config.yaml
encoder_shared_expert: false
encoder_positions: "rope"
decoder_activation: "relu"
decoder_positions: "rope"
lr_schedule: "linear"
Rows from block 3 of the audio encoder of a small encoder-decoder audio transcriber, named by matrix and row number. Rows with one number within an expert belong to one neuron, the router's apart. Each number is 500 + 25 x the weight over its row's rms, rounded and kept within 0 to 999. All counts start at 0. Numbers have three digits each. After the name is the row's rms in percent of the matrix's.
After each expert's rows are labels from the 100 clips, of 14976, where the router gives the expert most weight on average: "responds to" is what is common among them; "loudest band" is the band of the loudest frequency at the time of the peak. Only what is clearly more common there than usual is listed. The data: two synthetic voices taking turns or overlapping, over music, noise or silence. In brackets: how many of the 100, against the usual share in percent.
# router: router (encoder.blocks.3.mlp.router.weight, 64x160, trained with AdamW), inputs 0-159
# up: expert up (encoder.blocks.3.mlp.up, 64x160x160), inputs 0-159
# down: expert down (encoder.blocks.3.mlp.down, 64x160x160, transposed), outputs 0-159

# expert 15
router.15 111:464475513518497542508516454504496500496482463540481496506479465507519530542471492476482531511473493486443477476534524519483511456501476460492483508506522465497550546542515454528510499493494497467511509457507469481512514504489519477503494457456513560488495478447534518554501534541460504523486506493470477529507510488506509495546486542496495499486531518514469507497538513470512517512550455476490502535506496480479470495476498507493483510483503493521490456530478474519491521538466461
up.0 087:492498453519484522516488507527535508549483524517460521528508516497504439503507473471529530522437460496485494489503505535521562447495474491516502548444545468511491468538492488484551517501488486513471548494527522492510510494524478483525512513481510548498489475472524480497500492515522489457492524548498488514481531521526484482480489519533473518509512497513483491462473491493466537503515479543526516453531524466468489525474475497497483504525499462512456519501496500526511506521492542
down.0 097:515470491513518522484494465504544520534554530486507493489520509523500486509516497508505472500513501494478501510477482488540466483479481525504517480493513570481525537493485486518509507470529508466519467517540490561505498506503481520477495481499494494508488554482500514521536471519478531514472494481497464524510482511505518459497478544453563502504471521522522510455471469544494540481510511540500480484490571499469511515498475527451518446483502474464493538500524461508500498451491545
responds to: reverberation (84 vs 34.9); high voice (66 vs 40.3)
loudest band: 500 to 1000 Hz (75 vs 23.5)

# expert 55
router.55 111:489465527482515519551547501506496486504494503497481515530488505507523462521491517469486532524485479492465456476546548469488516497506488479470488487481505478502536492522515492502512516436511546506528514464454518484498524518545552532545473476464498506516539483497503564524521527488497518554567543492497463527494475508486521473498491491512496529510487520495489478542517462536511518474529474463510497520475478462487500478500499507476478523498531456521475528518509474510492530521498526
up.9 095:514486477508523476458491514472473495485493530535510510512503512495493506469497529530463494497488495504495551487484452519490530493530544509512461511542543508565484458498501521527514457478456497518483495530508575523480491473469491473529490477527508457480467454496489518458506499513505502463504482510483525486483499456551493501533486521485458524508507524504525480490497493515522509457490539442500447524479478491541502483501507517451502500555494528485530493501525490483486462474502497
down.9 111:526513499537509518495480497555473536530500525521491470508510514487498509523501491450495549498472447506495470515496515522491547459505530458493505504527486492482508485523512472471518496510546495582525522505562467533514493507479504516505479415542487532486465486545522488488511492508505507497473549527506523514439527485514514501492528509473465497493506513513502525463482506524470506483483505529474514467482503496508500491529520477538510494457501451498481493474454518520531505509505519
responds to: clipping (65 vs 8.2)
loudest band: 500 to 1000 Hz (83 vs 23.5)

# expert 51
router.51 081:485484521520495504547554505497525463553492478464489521496507508501481462531476519467474545519488469502461445486561499450470491476481472484491471482515513477494515517510499526489498573490531519504531516466497518522515488531527521485519486449466520507487525493497541509490551499479522475532515500490527493506480483515508529528493482516524509487533495486530492450493496503505512506488533484444507482477471482510507463482496477494525465488473510485537487517565473450504487517529535492
up.0 094:461533506502502501516481477500529532465488477440504493510511493497476499488489536537506519489494464480490472522470510450455474497520496507495488487476522538473528507521494483531463495520509475507474527467527520484435523496500480486526485541525488523484515482491481537485486570488491492536505450481464478544526533513541493474515478506532495531478446480519515492499496475506493496522539479477530469534515514526493499479497492450527510474496499452520478489574463492474488536492509518
down.0 101:509500481505511525568530533512498436464482486481504509470443514487495544521499496502454464539479488510534533474488508490513497531535502510471474459484509551520475509497537495523504532445510499500491485511528499496476534482512533492497477520517523498510497501513450544509480462521513480529499502505516524505465472492507488499502486442490492524492527428476551498516475474514523518550524477514499503495530499521503536459533453492472489490469508442468487525500511489496523510505514514
responds to: second voice: none (98 vs 20); background: everyday noise (95 vs 34.3); applause (27 vs 2.8)
loudest band: 1000 to 2000 Hz (26 vs 6)

# expert 28
router.28 104:491481522527498517533582510482500454512514481493471534512512509498492498535492482482484526471510480468456455452526535466491487493526529475457485500505518481513518488493503509490527549456512501524543492469473481488496500544489567479492472514434518504502510493535514542527530510496471491531542540507518503465511459485489519496491447457500514514518506542508519475506520502528493508474529494494497515494505505448532510532483476478484502502507474496550520470513458477481492516527499489
up.0 128:480491494478529512470489494480502468454535468469480553477498564489450531496545500487515498467530553476505469484519467492469454519482472483502454490517516487511511518450527529520509528503515458546512498495472465514494509489493503530511466477457484466484507493503497540468482549522522521494513543510524479494507478480504537488515501446477525519484545488519536502504537470498511484496514504478534551491495460506489526490503505485455518496528505503490555509496511504520469467487508470
down.0 107:562431457475504496510507485516457488485527482495510489514484489487488512513539474494508502556482518547506459495511477503418481462498532518473524520537534469495525472499483461495515462521523483530486478541515505482477486530530482502511477513537539488484572470493521471447486464530508492505491515520514523495557495496500525550486474506500509529495513484483500491534499498525517512475494515494507465483517465509551478534510510528493514494483504462491492471523529486519515473498494510
responds to: second voice: none (92 vs 20); background: everyday noise (75 vs 34.3)
loudest band: 500 to 1000 Hz (50 vs 23.5)

# expert 37
router.37 111:534470524519508509535508522511498499506521464462500477489512485486521480541523490458520506511547491474504451516548477502511548495500560497477496477476444496484503489490473545459506520482499505472528484491477492529497509457484546510476478477453504517489526539467507525534488529522473507531508528497483465484526491519463488475473462493510526519487515508505514504522473495495493547474527510534519547453522485485467482507557481530491530488514479500507516455521440478523496518524461481
up.0 108:488502514484534487475526424490525513498512499479557479520501452533489484468522488486558521476530532460497521486479475530493522471464529503479493519471459507498496514499492518499524513497520513549508501507488491472540519493441508462483489525511518468456503507484493524473519550509540543486497495462473486452485486473484474498500496481467496484475502540472535534500528517502492513499473517529512455528506482498509503523501520557514519454517457486548509502502474480476522508521502451
down.0 110:507517507486454458487488508504491527433509480466535494520497520490507486483513513518443517466520471548516519508511484534497506505523509468478527472511498466466516486497482475505520492515543480488505456509477461555483508498479507461481554494504487453542496458496518521504541530470489511482508453526491495498534521494515533502488536556487481474503488485522511531478479507496479509482474507482480471494513504453531529529549510509523506509489463512460484466539441512476544515462498507
responds to: text has "village" (32 vs 2.7)
loudest band: 250 to 500 Hz (70 vs 23.4)

# expert 54
router.54 090:461509517507489464540509505516526477524474500458520529535516496459482492482466521546454515464486488527495504489546509514507479487490529501494459500509509501506540501468507464482505535523500502484506446542471549467528517515561510540529517500504469499513481476498473508524552509505521538495538526529513546505500523506503513543532480481502482477539448522490473522529486466482539501470511496474514496500507455512521501528473453490519480479499474512514477489514433489478475465510505491
up.0 127:478576535504541493489536488510542518494514470470520531505489483514458524496492487513474503474492491510498463481516504531524458461512490524552476456519495512534494489428512482507542526528462475461505478550527516508463451543513545496495461515552482443486485498473521512519541541514496524462495492493511538476479534499493473521534508480476507496526480514484478477483486472481510515508484507509513517525453510504534510508506512487544506482492482485508512521483485497484479468510516490
down.0 121:496496480530547546485559559508486480473481482504519475495498475496440493496499464514513532473479569514538504468481548505465458500529518465502481485516492506511533503490510507504490492514514489512510460526502486521492490499503504495498534483496515496529511448520453517526460540486496476514475496500501532504517455470495477427502478507509484513547477492507496524498455509504528492511512524504494547503530532471547507546498508499492469527509519522521505495519494442489544529523501461
responds to: background: everyday noise (91 vs 34.3); child-like voice (67 vs 40.2); first voice: child-like voice (51 vs 25); electric buzz (33 vs 2.7)
loudest band: 1000 to 2000 Hz (30 vs 6)

# expert 45
router.45 108:496498498546503509478487468485469532473533499488446486524500495513485507480541473490512546505540510551536525481505460488537551539513511487546550512487457540472467492483501541492506464494482471484497475521497508484510526466520536534504546485497495466498493506502470475465530507503482510485488490503459473464487478456477468523512518500483471480503514524459482511544476507534489526523526502528497516512517487528484504530521481505497533494500484532532547515471494499444502454457488460
up.0 119:506526512503515509501469523527503535485534496470492493527517495469533474499524511520500513544487517520534452513520482494519510498501509467503497484517492516475479479486494527501511495466518493508457462487491501494519541480490516495455484466482545472463529479500512531447472521524448480478488498475511496509495440503476502519463548435509527528470526515515492490497525493527496517478526510518493502481434453522486500489533587550505534516478476474495493500495461462495474518455508485
down.0 118:486540506485536481524497497499472510508525503483503509488458499486448475483508476486512510516469450530513478492453517479538496516507546509540552464490512522529476553503503538500534531539510564537503492487476512539487521518493489496521506523498486507483501495490502505502483546476471428538489514483544498572517480551492504470526514481562510516489486509516528545555486520513493489518499485492480520496482532486468500478498493488493447494498517533489509495516496508495491518497465545
responds to: reverberation (76 vs 34.9)
loudest band: 250 to 500 Hz (50 vs 23.4)

# expert 31
router.31 100:522477525461548448495496503502524486482476520492531507479487447454468461519526458507507508529551474486528530512490482481497506500496479532531511459478467531497453531505513519485525491512456518499528467529460484469508494513517531516532466524541553460518491494480493482525506520528483488480491539472509464483528504533521481530478510468489505483520484483466517495491523487488523493526523508504532489564465472513504483494494503476536476499487455471504506526536478540440503483492522503
up.10 107:488526512490531478496474494512534498470456540481545503512469482467504478455541476506510488495543480523541512516462477493466537504520489525516482495515471551518495486473491499540525489514510528516512477514481534475491472487523511480531479508511522452516462489501488476506504523507541506486483507471536494511499516505533486537511497478506493459520473480448487528499510469470504529517465521490486467557500524503528511507463501449551450513455465505479463529503440517448494499511485516
down.10 103:510475499517453497529486506478514502439495486504505459535494445522498494527423446490529470533478518528514456460523517464527519470488477474488511527477459512475537538488513560485461496527509508479511489489521482516492516479510508480507481491495511521489504481518545503502491468466509503472506512511510479488466488510517477507499518493459488513491538491492531467478475506513488470471506478529493496460456512507485552484523548522523549525511507509522525436529480492497525469492523537
responds to: reverberation (72 vs 34.9); text has "watched" (40 vs 2.7); text has "judge" (27 vs 2.5)
loudest band: 2000 to 4000 Hz (38 vs 5.4)